{
  "model": "image super-resolution model",
  "dataset": "histories of elementary cellular automata, time running down",
  "train_examples": 147500,
  "image_size": 40,
  "crop_scale_min": 1,
  "horizontal_flip": false,
  "translate": 0.06,
  "color_jitter": 0.2,
  "task": "super_resolution",
  "loss": "charbonnier",
  "scale": 4,
  "arch": "unet",
  "norm": "batchnorm",
  "activation": "silu",
  "widths": [48, 96, 192],
  "blocks_per_level": 1,
  "block": "plain",
  "attention": false,
  "upsampling": "nearest_conv",
  "init": "kaiming_normal",
  "optimizer": "soap",
  "beta2": 0.95,
  "lr": 0.0038,
  "beta1": 0.95,
  "shampoo_beta": 0.95,
  "eps": 1e-08,
  "precondition_frequency": 25,
  "max_precond_dim": 1024,
  "merge_dims": false,
  "one_sided": true,
  "adamw_lr_other_params": 0.0025,
  "ema_decay": 0.99,
  "steps": 21600,
  "batch_size": 128,
  "epochs": 18.7,
  "lr_schedule": "linear",
  "final_lr_fraction": 0.01,
  "warmup_steps": 1080,
  "weight_decay": 0.05,
  "adamw_weight_decay_other_params": 0.01
}
Rows from block 2, named by matrix and row number. Each number is 500 + 25 x the weight over its row's rms, rounded and kept within 0 to 999. All counts start at 0. Numbers have three digits each. After the name is the row's rms in percent of the matrix's.
# conv: 3x3 conv (model.mid.0.conv.weight, 192x192x3x3), inputs 180-191, a 3x3 kernel for each
conv.48 099:495483446521502508415480506531477483494489538468500545463530431498517534489506510505455477467517528474529495518541512491498548521521494471475508526503461494449466515488483498465497493465508520511481502454443456477474515532479509465535496520518482519504478489501522488468486515515502514481478449537514490559500490464528524467
conv.49 098:498508490515459482500531473507490490472481512507469557583516508488540521523485489517544511514525476504492485481509541485530494540535508452481491514478509479467491472498483507532489506460527530546497517506501520459509528511490492481507508517511467477499470445498541493481479512539514456476505531518488488487492454506495549496
conv.50 102:475504521471475474509476492479516490509501559501533529527481473534552468505462517569485517523494503487526502468520503531511503518496505519490492520479440497520493467501553531502474509481539526472490501459498485483486498483494526507492511557532495495490474476500465521513465502521479506480516494482499497520492507554510538484
conv.51 102:530501501486478524481497458512520461493471508422504529517493484472488542461494526495508523494475483489491514499438481488481521498540502471501535519500512541465471511514480536485483513458521501516505514457480496451503522482518510523562450485529490540504500528506511462478552523466501475490496481491468495492467500499490528443
conv.52 096:494532506459503456490492482490487470488518506469484496502523533509503458499517508488487528499525507493504516505514443532482513492475486477478482500500474515505489475491520541495524481443517517432502518510491516499525476479516497511493457509513489514456474494508515540484501535487491468499483484505485560460482499474540520499
conv.53 103:516473549498483480468511502484488475496519497514465500493531498513497503471486501478522503510508497493501465524509536511469481502490492478522503490460488530481525456509532518524494494489505482512457495480493473517508494450541472514500541495483519508488493478472493507544476456538501519482514503497513494484489493514525517476
conv.54 097:535508515542488513501483507480491467479483501506467477500503504460485454492506496552514512527479494474515475524524495467520474499528505463479504488485491509509523477494502461456505495485516449517502540530469531508481499530522513513533500505500480464526495539492487526539519482515490520540467501499488499522490528447484474484
conv.55 099:450475419517520508467493505449469498557521549522523518494500535507465473486490547484489453501482531544484436519492504495536505489526536502498474478472502508534501497542496524506524517529482503478470519452480545508506528515546527531505462531461507592447477474496515493493480492471476537523437520479499475504502494493536491438
conv.56 099:483535502496488460480472513496499489536502489538470474539534507516493483520478480530486484473505496498514494522494519509488480541494518484473508532499518522505502513519485510512491522448465454506507520523471490489492562502500475476525499507462509502484481512522502496519557492503459500521480506472531462470479451495480490508
conv.57 102:504501471521493442506499512565465530482526553527542471476514504513523493541481514490525490512486475435475462532536549491494495519486493465515518522478521490492557530514532496496523502504490460519464520468498485467527558483510483502523528499465489529498527497491517498510519507545484535514505516458493488463494536562479485498
conv.58 094:522500482490489501492502492491521508519529515507511481488514498562545479543497542539505540520493494555511508517489497474491489468484480499491469511514546492492515496509519530502470524559480505499516480497484536510471503482505465464481434445517486485491452468509468485489514486500553490455531515467525481490515500500498533520
conv.59 100:527497496471492489502514516485468497499535534488483499465503523458441479500530491479490492464471553489472561529505522541497494479475485508520472510503475494485539489503483470495476498471498541460478489504508521511534494490501465520499495469514502513486531466484541499481507529491475523452495511485498556509514522493514532511
conv.60 098:484533509508512525441520482507515481533503509455494493486518484508556465467526502538481462490521489499530497492492440501473516540493533479507449473529486525473470535548525509423480570524489519544492443522483548511511495513513507543517461512526476504529460542527466473525518488500519530531479519496496492497488493482495498496
conv.61 105:491511468469496553475508477528496502474500517506512507514475502552587508523477511517526511484472481510547520502463518513493484533475512494519486473495474502554510521509513479502492549491500507517520518458522491513515487485536515467556475516498494479504480505503487521522522516510489498480507503454488472441536502485453502516
conv.62 097:486513461488454515508507472505524528488487483482488499466463466509518513528472536502485562528512478508520534496472509534532529495516536484503531492502445464508449535506502499528529511474525501510532515470465481484502511544526509498494515511528496487485470502498495469460493512501470513506493489524503514526483480469480505489
conv.63 103:426500509501476493530451454510479489522522494498522475490512484560495491494472524530513513460456529512494482520503551483500522492519538529492509530464499457518464473490509516475486530461482518496504477508474477499459521546513463514522496495499507493497513506520476495449453467485528486521527491503518494506532506491518534458
conv.64 098:478539456452464515447515547505483470474476450494500502518485491518486491525468481462523532478464543474509487518484538533473500504507499466526455492496500527485503515530529450501504546515536476482478505464528510458506489477529504477484480486509446527492506521509484532510502529510501545495502528491522497498534510497493502464
conv.65 105:491487500483486520507525448530461467507504532516465533477491490549508505505511560466513519521497501509479519454473460486564479476480494493496491521576511494452502537503488485528451523483518504505470518506527560509530505522541480478466489512516511530496504479491526485501491468479489451451500556510509493504481507455526537530
conv.66 104:467502496484526469488486486492512506494505498469505519458512506498471526504492445486522504485530509474490459514482489483509535527471504502494479472512495479521540541490466443521498444528553476517522528499483528521488504540493507525500517482477509497505486516490469501543496516471442550503440458508503563455499507554500477501
conv.67 100:526476536492511540493505460438466477482496476498516475505531527488473466499542492507493533477511506489474523500541478490506511525489499484504458474495507479500495456465485513474454502513456503475467491490455470525531491509511510549500531517553529524493526512505542511524484471528474495534518493482481497456453500476506476524
conv.68 107:502506496509495516478533434472486483537488468497499518507506478475497525480483538520496511487510524510487488501451553485495452475546516493512499507498496464489453484511500504487501515498513509501503507491500482535485480460496527524513493504526501533475480503531517486498483514521519472483511502516476475495481487484519516520
conv.69 102:512509501509481475482493511521493555485506470549532481498484539529500446463475517479508494491477469461510445487528488527527494527478489472476464533525524474467472485487516487499500530488511475488526513540469489520496505479495519490494461503460510468474517487515494518519495488501525459532529509509521508494528520531485525445
conv.70 102:503501516491464477531474542520477507477501483464538490467453516510493479484510489453495492503499492483534508515467485509498516528515531497508528482478450519524503521469474487515508521493486501489501497493516458478520479492477455515511496488561535512488491533508497495487497501491498537511504475466482487475543528508507476485
conv.71 101:454504483471495479494520512500541539511508513519480492496514526500520496477519493507488513501518534488485510546517626510479485519506500486490539532515515488486495487528550494499501480511509479496542472488504492500488477507507461521504474498497487518421499508489516471490467585505474487560517489470506532510499483506508509510
conv.72 099:513538499482507508487470462504506489484449473473527513467516538523544472494527446493505514488514501488508525475495486479487466550480496460495496504530500510455474499473467488470517480467516482463527511498459503465483535496540495482477476529519503484525513532511503496510460484517497506518509510474480473494528462520506475485
conv.73 095:488501507438504488487497530487504480454517498511532486514482480519498477522448487481502564512491484511460531485509521514493506552537485510502524502498511516516526537547510487584501516540454551473512484465486486448503487472479533531523490485467487542468503498536493470537521543516513529461520498502514463505518503525474472518
conv.74 100:491490490481516488493504509488490527530525520480520503514493476465506504547507470498517550473491493440484525525529524488467466560477503494499496454513524493510529499541531505471489537501527500510476481511503487499504506477513534488495486508495495488474521508506463505475529508493518469469488521494562505508514524489494490487
conv.75 100:488497486490501498531521495480486462483470539508522470493473477496516458471464473489495526505490473506494496485493539524502503496525527468519506498482543497456475508565519489487459544452505486533507514495502501471512499519483512486483516515495445497500541536497484481492501554492486470497503518528513530512493497539498499467
conv.76 097:524526481531486486484486463482536537502525520483499559481488528449509528473475477496543458502531487499502480482485526504535510497538491501499478518498517519536449485481495518518545520500541491515516512493454500496501539508498495529491467536466491495460514509465517426464509472471515469530476464466499505524510499556478508539
conv.77 103:494469446506532486511500501477514502518491523490477490493516526463502474476473528496517483529501498483512502503503485496495509527483481480468497489533474512482482506501509498470488524466465531533515498459511474524491483532490494494524498473513508494554523469530469545487494506485489491490515482494497524502487466490547499482
conv.78 107:480514458506422465491456474522496512539456480492507526468513522508508470507503436526474490489554464462422523508502508522516474494517517525502495477504565515500479489500486492492572501539483514482499492525416507462498489519499511467521493540494530504528491545564514503510462518474509499517485493493491504463499515526497521517
conv.79 098:532489520473507519503502482469495482510509495486499502503480499491540482510527471509523457490490483426514504505470481522446520549486509526490495519472536505559484488490472512530458537464476540521510492458499508497486465527478509514530472462471509509521462475487496507501496487503491499496543512485479479508495502496490483461
conv.80 093:487481495467495482497456505469470494428481502512483465493497496505496459487502499439489508471465533446491464473489501453461466512481482473472484509484515501475498509457475540522504509489509501501487472496513457492511498479510490499501481541495510501551489537487526478484465472472503489485531481470491475486464484520538504511
conv.81 110:474459492514502494477463467500498466496527506495484499503520535462482482519499509454470490523492523536505489502527506470499487550496513487502500485468523527507515512514483461493538501501507485523499451424526515494504497534446508495525492501499513530500503515500498500465479510473503513487494466492490547479501474509468498489
conv.82 094:492501457505542492501464459517510512479507516518536483486506527529484516533554515495501503526493488534514500518504521507526490504538496491494493505479479504504465492511494461473542519513562496472503503490494479478489511491511467494498493512474492475478520522454500462547457500469520526476527525540508516510478461482507480509
conv.83 095:506478522499498523488529510504485515522498509393518494494508501524526477499512468542452529537501531510511549493484508517502478506520516515488494526506501496485490500477491524528517524500513540470509505473477508498497473547537500485529461496494517481488487482492504519496484476502511470500480502510507526474504508466496501503
conv.84 099:536495491478517476410543513508547556454457454516503462467477537490498518492521511498564428490478546500494509479519500467486452515453491512483501498512506446500493528498516491409458488507543528479492523497482514470482477514492495476456466488491501465513499519513467499524520483544488547506449487520498480503470485493496465507
conv.85 097:488478497465520499489532511505498451466474506503513494546491553505463500492512475494511521517483490481504489506473470531501494489480493494493527476514524485527485511501498506476508521512496465502490450482498487535478539539514472465505520489498473537525481526506502521475463488442502457507523512511530488501534486502514480544
conv.86 101:501504483484478485488501507503525468498510485500529475515499501495509493510467515532489514519495543571520489506539485493497496491526478516443511478486503465522467471493479498511527522497489501518497506511500491497517501542479474549506515529492450488528528500480482455502485494501469507494470532470509487482489506455511489484
conv.87 095:515486517451490439479493453497454490504490499522468555486443465477482506499467497524505484495502498513524523555528514513490551527553530504449442497550494513488510442508505478471517446477501495458445490517494525450436506466532461477461527468537486521471500507474506543482468477500508489474475491480509469491534521528520526557
conv.88 100:481506588502519481482489497490516500492491510504490523462471513457518504524561517503525515515543493505478493483485512503521478514494505532494461517487478451522528529503464555484525486503501494463535476533512523511498493541490525521532491474500502484476478484502479512518505525471499482456496455519516505461526500476520491461
conv.89 104:492520483510484472489534467507583497446570499500474507503496458481509498483474537500462506481511489460489542512484494503480532514502571471486541486485520514518485498543491514511484472548478501516482460523497498469524496518512489464501507469474452530490504492497514529455521501462549485465468523476489508487503513521495523468
conv.90 095:462505531516512458470508515443477492536508508475470491543495502499506487494522508519508493453514495516503526501569495529527513533482468537451495464482511507517542512482524500531532516499497491455488477453537465492518440477446506490515473503461559495544477518508505507526510558552568579472467503510509477492545535510513520509
conv.91 099:491523508488502469524538520507527512500524523519514494464495494493520494517514480461489496476542485464461485496519520506514499430487468516506523496482446444488544504491485497523518508496503506484510499476487499493490517483493514526515460476469514512481509514496496489498483481477496505511535543510520488521498520495492534496
conv.92 098:502480500487477451487472538493485533523532495483556482480518489490567530498473463548512447507488533484508521497540526503566508498523486504511476489468489495500469497452515504489547425518535520499462475496502526493499510495510497553508518488461487464489457462479486465536477460563475514509474534519496522484507502478500488458
conv.93 110:532513543552419458476471480501474464511490503483497535495478452535539449465475487463510563502511431523443461508491519511530468500553466507503506528488500512481514452486500512466511554526515486459453501502487446517469510540500483484470525504506497512515501483500495481526520508495515467489504508463506512516478533520508465468
conv.94 096:489479471488534521499503487514476513480543523538484562492505499502459493497512511401486503513455447487530494508528522552527519484524504487523477539439504469518492491508516525509493497515497491502480483510482451492453445481501517502532494483471503496488485473521454511481501501539500544552502485475508504525503467498513511486
conv.95 100:502495502476457486465533533471518476447460477549501513533527500525497506491524505515451430496477502461498470502465463484539522476489451491485460535510533520497500461509483476500481539528488481462498545502478481514510477501497514542505475460528472474471506524505490519498522531481506485506477482510472514498503554489496474513
conv.96 104:486544468482476518504519515528490504524496490490527442527518471472463489491523553475533502492485527503451459547492473471492537523524511495503507473475490511517540521523507473499540501526507474492486509468495531517503481549509504497518516473475502497469466482475508525507518517518498513505511473521464496478482514511488482464
conv.97 098:483502507511515505478477496540504457500511510459540528477562484506525483532462517462553516482528448523488501501476491518543465514501503534530512467532464487475537560470503515500492440544483513526475505550480468502500492509520483472502527477488484509507487502502485462556543452475500505491502521490540519487496495494521514511
conv.98 102:522494489502514470464475455513519446489485542503490524478541525493501461532480462532461525482507491519499460480496524504519510469520477476484479485476493535498510500533491484538499528467528514496472491479472527471480517493459493516530496563477500468519494503503520490464489484493523462497504508485497448475514520530488514483
conv.99 089:492484497511493495476512516499539491555512529494516523446493472477478483499462510469467507465513457469491472508466471512556512551539459528537533467494518499518539461535526524494490496502540507522481518541491538507536494504506537501499494524468508514508485502521510504496491492480470437496491479496486510501477501503527502489
conv.100 101:541513471479486441450494471459485465502535484491520484474491506521475577513493496551483481513459480527507505479538527495545518581491501511504502525481474487514534517533482495522520476509498521440521501466523496510498502555519476539475507472493531540498527459462501529503477518530479506512495507526467480504501519461509504528
conv.101 105:492502495465473472553512488488481496480480472485509484505500517516514545484433496484510515514491500502489529488504472522508483464496566488491484477471485480476520487472486499503517493475447510502480484482475532511553491476489498490525501516495476519501490503489524519516485480476459458463498490494513470513509502520433453477
conv.102 100:478530527489497493485495485525457520532503490506519525516550483470464468491473557475484504483464490487500479445503542540488506504488511504519476543478510511499499514495517503492460481551505463499486502475476489514517482524523520462507533502531516478489523519518488525548510512510495487511484493527521495511534489482474457499
conv.103 104:495488483482507500496518504510482500502509477545522508494474533511507516491528469491515535531492525548462522505495517487473500488505497502503498496539497463475484492481462482531481525494506549486498500525496498477483548510503495523493516516516510497523465491517469502511484485494464497509466528472506522472524523512485487497
conv.104 100:486521518497481465478498498553528492424492500507472526465499523490506499511495497494424522526506527472490461547462505466502453464516530436483508475517452460502474527490518539496483486542487507464490507516491492452507509495514460495535553493438517502520491506473520448476509514529469477465516511481515482515500501491498536502
conv.105 100:446501488519512501503504469523460451533505481524468486448477494513541472467471509479537506481517537492510474492492492539478512490491527500517507488521492489521480470482494551503490497527482549505489513524460492497466527513468499531473538452514486482476506510517487482520481482520493511504512504481519490474501500530519478531
conv.106 104:490518490512449468537484542500508493509505493509506530467463471505533499487490553506473503515517502495509527531507507519499520503499453507512511508505467506463438466481491536499526474460469529501532482496482499526502481500476475503504511452555493489540513482479474488514501468485510465493499500542497485536499487490458509446
conv.107 094:515509556488484531482490503476492558460494497506489449499496498486514474475503498535483455499462468479528495496465517513539484521502488490489446506478532499473524455483508487516454513478492493432480525508428474467488492522486500534547484497490511476530497527528490517521505516530490485531481520478476483441485489485490529486
conv.108 107:469499511449502525536499484480515485491540491484477469487506471498519532508504497515488512482495473486461495489497541508470476515460489512502529527497484500530505492508516527501496493509488475532471470450500531473483473547470492487495520496530504452557469505497506562464453498532496568476491479525466500500493560457486485491
conv.109 093:541507485547513466524497477473499471454504454488507478489529514473474528502510505502483469502516533478508482526498535518492529528487591470478502499492486464474494507497475466482508494500491499477509521546506519523518470503480517508479509502434526504517516533487511504512527523510495511462476493511466471503482459468444500519
conv.110 102:531524480474461509493509482477447508504530491483520517457494499491444522562541468474524513500456479511464512535532550468495480516500487534524496544499489487467462514485510527515489464496471500536495519520510480482515515481494484532491559501534505505487529514513506473543518531526459474492511492506515504507486481516497513534
conv.111 098:493516527498489520506479547536493552523480538490527557490483497469491521453532489473507512484517466470460552503512544475534515540512447489493479497514513483512482490503537512468476485515547513511477518498512457522478512549520497473532487474517474492483523528455490482427514498532516440523508471502498460506491516436531499499
conv.112 096:469487457532521521523511489527510554501488483502524502524494501534529447508517464498526498506498499510505488537507512473505503505510530478528458462475454510485524470534512487513492512481475499490489499504511502476506516497527511522497487503527499516445473486545478493509440495469504568564505503470511502466473495522478515475
conv.113 098:533479494506506500566454467504484490522543530461503494504479534527523513519514516567449542512481513528480449472485511485488515548499542508479495476471522520496498516556519508466490507496479528513515491501480495509491488495479482461557486500514492505494498529476480491497494515485496482533527522497490467485510461504493473524
conv.114 100:501506525483485493495544467509516481516494483522527514532498519503458545516485462483480494490450514537507445480503488476507517463523534516485455490462518528457482532503449478539475537490490443477486474494499540469499520513527529520488455523491528509483498538508490477544541522474516533517462503507508518468469518553484476498
conv.115 101:482537487459514482495480468475506500515493518496548518535509494506491501501516489556551502498492488513452543520500521525477486524507489498501491459447501481508521519547531515516531480505491492473537509475532467470463525474460490494466509515496500507506478495510504480443521529495494549462459522481522501519462521530487488472
conv.116 095:488494481541449499489484503506497460502500513501491494508503518510600485535513535530469515502511531511501558481500495511544473474517462516507495496441542500494499523473468508511508466530514508506509484513451499470491494500501505453506479529477502506487483475508528467493490473488533535520510547501505503470503497530488537484
conv.117 097:520523509487510524499508469513501479522503496483506502450491476499500457513527488487505556500497463516491493490534533498486538514499526505458493512505465518529500493510502487449510520506517519491473512531484494491480520547573516498521513485467514520517510496522476485488474522568479469542477482482492487483504471479516465485
conv.118 097:506536497494543498496497532501469564542509488518475479524538532503455494507450495502547483477481479510490506516496518528455479500521486514470504474499515480475522515477494481487459491534477506465479506475507483482494503495508550517521519498514518475517519509478500533525482485515518520461480519509513466520484483515505462502
conv.119 096:482504501500480462512470490514524527515504559495529516493458499455492498488525517507497518505468502516528487494503531467547526524513538501477531514504511551483506550494529489473522489511518516519502516498496502486534509520505500484499518506467495481507491483469488508430450478500467545505474438443488534514489536536519472495
conv.120 106:508487486476527492498502497533485484479485520490515498502501525498537456504464517511544471491502517468506485558499532531489518486492438526486501489506481469502459475490522522506484476492458545513526463478515481498487496469542481502527500503507483518520493513510529452538495494519480515485515516480547467505489464514484515486
conv.121 099:499449518510496531468479460525451488547519523478502487480538511492479476518514510499480547497484487461503503518497494507517472519501477506517477499462498509489515532494500512504475473482471479513492503512490503467502472528506514509478524529569500476519518511515524457500524450489499467464480515493510520486501507458525512477
conv.122 102:500514494491495457533495477500477530510503468510489539539499504473491479518496545523523515495495497506509457502483514536482494482494517492511496473473505475538480471483541483493503512468501525488481499538444525498505524522486524522469506466527548466475525524499521520507484496486524487481529481508477516518528484557502498465
conv.123 103:449487491492506513513499504471549475563498515510460538575526532497488508520494467529491499471521492473513510487519530540482516498521521509492482468521470535477517475534533517484491496478548472479494527494516505474498434500492526544543492496486525503495491491479460500478455509524478517518470520550497460478478500501497470491
conv.124 089:467475450499514431481500457527535495498498458508490517503475524513533509520494544506488505494530501486511546513492513494489523543532564480492448512511498542477515529505508493522546521499491483508522514510466496469499512510554493458455481500493507487441476497442468496483497495486490506482490501545490514505506483493499513500
conv.125 105:495506521491487465488461549525508478480500491482541521538489510501506496514518483487476559490480533566521463523553492473495504497491488498506484504515512514470531548477524517514505462519523495466495487482487507491496561515521513558493489524497499503520520513518485447505509503512489519483481457559505503499503520488495500498
conv.126 101:487503474469468512487481505488504478462492486530484487514474492510457497502498517496509473488465515466461504513481528498488489491509510517463498474492494497491506479501486467519506478513491515472503487476495524463522489478505485487506490485469504513507483516509511521485498495521473532507506525503511509502507489487524499517
conv.127 102:499522466492507504465469502478500530515516456528505542494500508498524501503502475485490468507500494481473514502533544534518548519539462530475451506507580493532416501519505512475500540517499509489483507467499470464542479475501488504525516513496473512497499497570531459460472508537501520552530509425497474488496514545510528458
conv.128 095:498482479509520476496490461475488523493491515494464559494480536529520516527480511555511457525493455478553489466468535515449494483518518512516524492475485493484517492514498494515469477463505535546565507513480521520505477512507516473506505511487543503464486478497510515473474492518461505493504462476482534519461510517461491500
conv.129 109:527484491521487477466517499479526462536487478470479523502495521518527512488482473507518495493516513526476479512507503475493549513497499498520502503500530515521456495503495536504458492539476508563506548505502493480479505551495519421486517508531513502505525523494474449487491466510500514530506545486506505495536504541498448478
conv.130 098:548499493500513515498464469490537520518527501543484496538494512492524488488510497555516497516517538483500529509535508509499513471560520493484457494478489494494428480508517488537486537490509476496519478486486503516496534461509531516516459537525479493506475454486540471475497510496517532511492466506487456501465455472493524518
conv.131 096:492526501494489501498510483472511507457468516541501469465463467560469525531501532500486482516550518505501526507475527469475532495466503490500497475488508475456537484458484475519490507467442531500500511535491488475512499520482522484526531519493510564512473536440475537487482491485461451443485500480513484503507484503500543527
conv.132 105:502471526503530502493500441452549454519460473481476520479483500455518470496510481528476531486507510478499493537496459464464508482499496469513553486578488482473488470496580498533489535484463488479481488517491497461511470491442531481495488553496491503544496539464524480496508517496502484512489505494516505468485427513449559533
conv.133 108:495488448509512503456460507509487503520502513488473490487490487499482487494487472484456482511519483476513520482504468516499539493514521493495509469468498526530496503541516467430509516474493494523489482485509476490492523475527527506500479545526478527532472458483514504501527510494479489498472481510536526561475486474490513539
conv.134 096:551489480477473502492519511514562551481489520489532529491503503494524511493473524501449557474478556525498509492548505476465489476538549502499476482520497493563501486536505484483502500555522494492526507496514491463480528539540486489507482497481490491460483517499486453478514521482450531497450531469474527487496491463497474492
conv.135 101:525480493493475545511510509491516504494495546504522465465467495509470487507458558498518525504536470508412456455514563519471488462502493505483511510481493467485536488501489476477514512507487484506507499514501484500466492514541520519466514479476534490500527527478519540514508512498487482442537509543505499501494504463483519534
conv.136 102:484524518468451540484522502507527514519493500494556516516494502471517505494469522522501485482485511498444561510499475505525507526484478480461506524533565510496505510493527497521488507587478494480468498491493509518560495504436499502500509516542478467504502504483525541526517513506469483501473539447492475435503488500523517513
conv.137 104:453492503467513465529540538470464526532482492492469504521521523493519506560507467526537501522455502547497492506513520489484517495457476496521481477475516547488504478513540518518486500516485509510515501543496502511525474525478511505479500500519489469497485514533491511514517510509453521524540499487509480515471458543486468459
conv.138 096:515494467502492454472531489513518455494513526551510475517504478502468486527569544490480501486528555468512520501501466527519504493490501517554469509505530559516505506498552504464503467542525519473491505518513503529474509505515512476475492487488476504475504510458488488486502518475499500542493510503516523478523519508516471498
conv.139 095:450484506504518518495537513497440493499519470482529542469459465559515512512497531513476506457510514508506504510445502516484515472483477507504458458523511499495487593568503465499483500521485470465509503535537506495542512506551522495513482507526493529489487516531528481499523529481536505522521518505487479481520497504499446461
conv.140 102:532529525483464507499540504532506505486469497528513501493501519513504500454478491514508467476508498509490570494512485512501515536485485531530492482523510493499498510483505527535510503496475536525520530535519531474513547501497462514502469470517503507520470466472527526554514498512513463477546526486498468483482492493487532527
conv.141 110:566526554455476469478477489467533470489505505509533516511464518512523488512500494520510481499532505550485510512514490515484538559506486502514484508519479522507514538523514511505490467495485511508511469480481506489494535505538490497523484508502499503493518495493508496503541530538471490487478495470501531515517525513538494483
conv.142 096:484489464503499491490460480504450523482510495479499488488522493493511498501497497493523478480509449463492432505512496492474544502541473524476513515502497503534484474476482486480509472452497489499440490459472464487459494476491509494466505475479513534522491495501509488511474467513507526476477498547504512536508508527454509478
conv.143 100:495477474504494514493513512491538465516547479515535497482523490485544487452553494581510498534494505526518485509543494514526504477546466522468542531491531564461494534479492544489518566480464461579464498537489481508511479534475469518508491572513489489482497480509470425509492482507477485501517479496493505481499499502465496477
conv.144 100:476517509520475507487519512517489527513484508516490534506482492509492520509484506513508536522539514499519484513500490525488481482522523532491505478507512528499450489515502497453506503508518529491471472490492523506505500477488482554532535507501530544509469518525531471485469491495475475494500479503518501513472489495489499472
conv.145 102:518494497496514487517502467542537573494506536468512511492517507476501484496509510452491521498503509509507488502511447502491538528501509496555528488500459486530489521541622487478492487490475520499514517461503471488481491498462510509536512549508494536462513513511532472496512500517504478524501469450453494504501483472485498426
conv.146 095:538494505504473497432519505524541470530448494499495503504511446480507501509487476488498492487537522474504545530482492483513474513457509473518533517517498513507494490508532551466508495477484508518493530489539510507500505506512478510540521516486480539487527507528539520511509484472473502470532478500472478509471508467515491450
conv.147 097:480508458495496503512489486467498513498517526469484498523506499509494514450499513462463505491528520459488494444515501451446492483557479513468500498479497542510497520526487520502484524462502480451494481490504488515514516498497511505504518503490547502482487491481507513504523512493526463505490473523483507507462471515519470491
conv.148 105:478495498463508488520499520464512533489506476513527498481498467496481504476542491509498533503472543472465479509523524516492497508466490491492510521502490455511472456495503506526504492515528444485543463494509493528517496512515508511519501488485493505462498483521504496530514498513477516473509535497477518526503504494497453468
conv.149 092:515446503474487507526459485523506512537520528557521520498478488576538495504509482505490524519490502514496488462511477491541485512531483573521546495498487510503478517564546563512520552504542504530514468499486486505483516516517518485479529485492501503507468478493461472476492502514495517531572473503561501540519540499521519490
conv.150 101:483518526498527525475461511536508540504436475512573511489491557538519506466481500458504532523495541506501508497488497468502539526499489476473459541516560471470449523524495471454507532491490455485500575503520490454480531503531486510486529603540493460463548540473456492481491520499446512486483475464471513440498495488485486458
conv.151 101:488500506504507505531472474471493535516466490480495512469487459525554553445494455527520503500467537508475494492494512485525520487446489488488472520471522501482495507495542482483511473481490474483522509470446496481474503516488519511510487493514522489552494490473544487452487501514482526517483510474480513499470444509499524487
conv.152 104:477517503519471494493474485509480546488525506537488513510499532464529536505518503462486507484506508464490517476467558542487545531499536504508481485495509462503467517529500498507485531519491494452547512493526522505539509461513485496550527475540507517451517437493494501495505514482488495515503530474487473454548438528496477510
conv.153 095:482491462499498515464515431494471515519500482510513521518527496496541515492484505502501482478480565484490576485495510537522501555499502492498478478499542490470492487437491558496504495503502489492484531475493518476491519486493502507533488527495470532487460475457525533472486522450469498505487536498504525471494520459539546511
conv.154 103:506500490525515507464488490483505457493522534523490502490472463495536544468496441497469559494553468486511498473550473510480492525500508493487474545476513480493540497491500494480527511494514489475528510514506483528442470517489492524511507466532533485512536511514489544520517519499488490524499471523456481480489470464479470544
conv.155 105:490496481506518533487534494498517545504526437504517482497488498517495459483511465497460466493458559495517496493530526533497515517477531477523503506506539507491518523503510512506520501522494498487498469476569483507480479454454538537485514497490494511473526532483493485510496508482476526542513516514497553467490461522486482506
conv.156 096:506491513492502497466500505502467511522498508517527534481543506513482521472539501496501492497434462513539476527516512511493531494524504458498459488502486491453416460496491459514527517464489497500492514507515505469478510505510513486494508517525464464515510514476478520479457492448487522501473535603479544494478525503492565487
conv.157 095:558513508544486499514504511523457537519502495482496502527501515494463477526539535519538503510493497484526477483491493443473487469503482485469459488471507516506482506515485516500489515508491532516504558499479517526513554520519557491515488488498527480510517510522479495485523469501524490461485490495473456480475490511464510494
conv.158 099:518487504487506490494487543490446481525548528473459538485489492548512508526475540499494509488459502505481481483510496484530476507498467507527510466527504494512505494482489485552512491488478496511485496505501512492493527476476547460489549498502510495507505474549499493517485524500470495478506491526527488497490522511474483522
conv.159 096:470491459536512544504498522516508488481493483513508459448513388514529427519466453508512503516509512516489501531555524482507476511501551496496518505486503499498556491503483475523460487516470495504488502516528512505485494529526505488485542498533521466518499467558485509503517493494490487481492494515503462478507458432475492452
conv.160 097:514492471524497487478527464511491498480506505513478487494493459515515506479487430513551512529477459558526511519517481488506493466506487484472489512487487474480490516507482503487448494507553492538453535488484475453471519510502509467500556523514528466517513527539508493479478463494492524507477515468532505523516548527447488493
conv.161 103:507487503477522502510461513528518535455487547470508508506528507549489548501440491534490482531509530485524525510492494506472521498525545512527495491501520449504545544519480500522512494508559546508523519504520481468520498499508491463482497482472541516509482477476558547474511490477497482498514492462515505453492536508477536545
conv.162 100:591491543484499494504519515498516489452474465484539496545473519499439501507492486554491533526516471513487521432481473527459512484485499487493522479525488495497537492506513490484459511482481551543534517484501499548521486533515484482505488510538524533483508527478472515484490502533518494495519488467450515454464533474483504455
conv.163 106:543523466487501488448505541518516508524488521467493493512560506511482507537487488514494511550498488508514478513514474516541514483473498504443488448504459477487487538446510483538516476514498454519519518471496496514487480489487498536480493506533449461532459487453496526476504484482488511506469525486495510512484540485508514531
conv.164 105:460504467517481485478508545498492496518548462489487495538507495536465486527521560489491517493527474515546511516527432480519492472504523494474470495501496495514503465488495539522526465518467481491505535533508527520543504491536534498523498471496535488515490456529467523539481483498506492485512569525518483496524520479495511499
conv.165 096:466507531501489501491519488445468473504525489473512530508534482504488490507499502521496501537496489458542505495489468520486518507494475502499493472528500482499477508464516473487490474523494484498475525512500518512495482522521498478537521550503508526497494513493506463494472498490531504515527502495483486487530488493472499532
conv.166 101:501509508495525468530502508516491517531490491499515469482508506513511486523487503485520525459503523484456475471546509495474490503465487512523543503472473515465563485468549497486489494475521490505494494482488539481536502492505492490487514525472514493456517488503512554479481497497503528519532528485503472492474477559502490476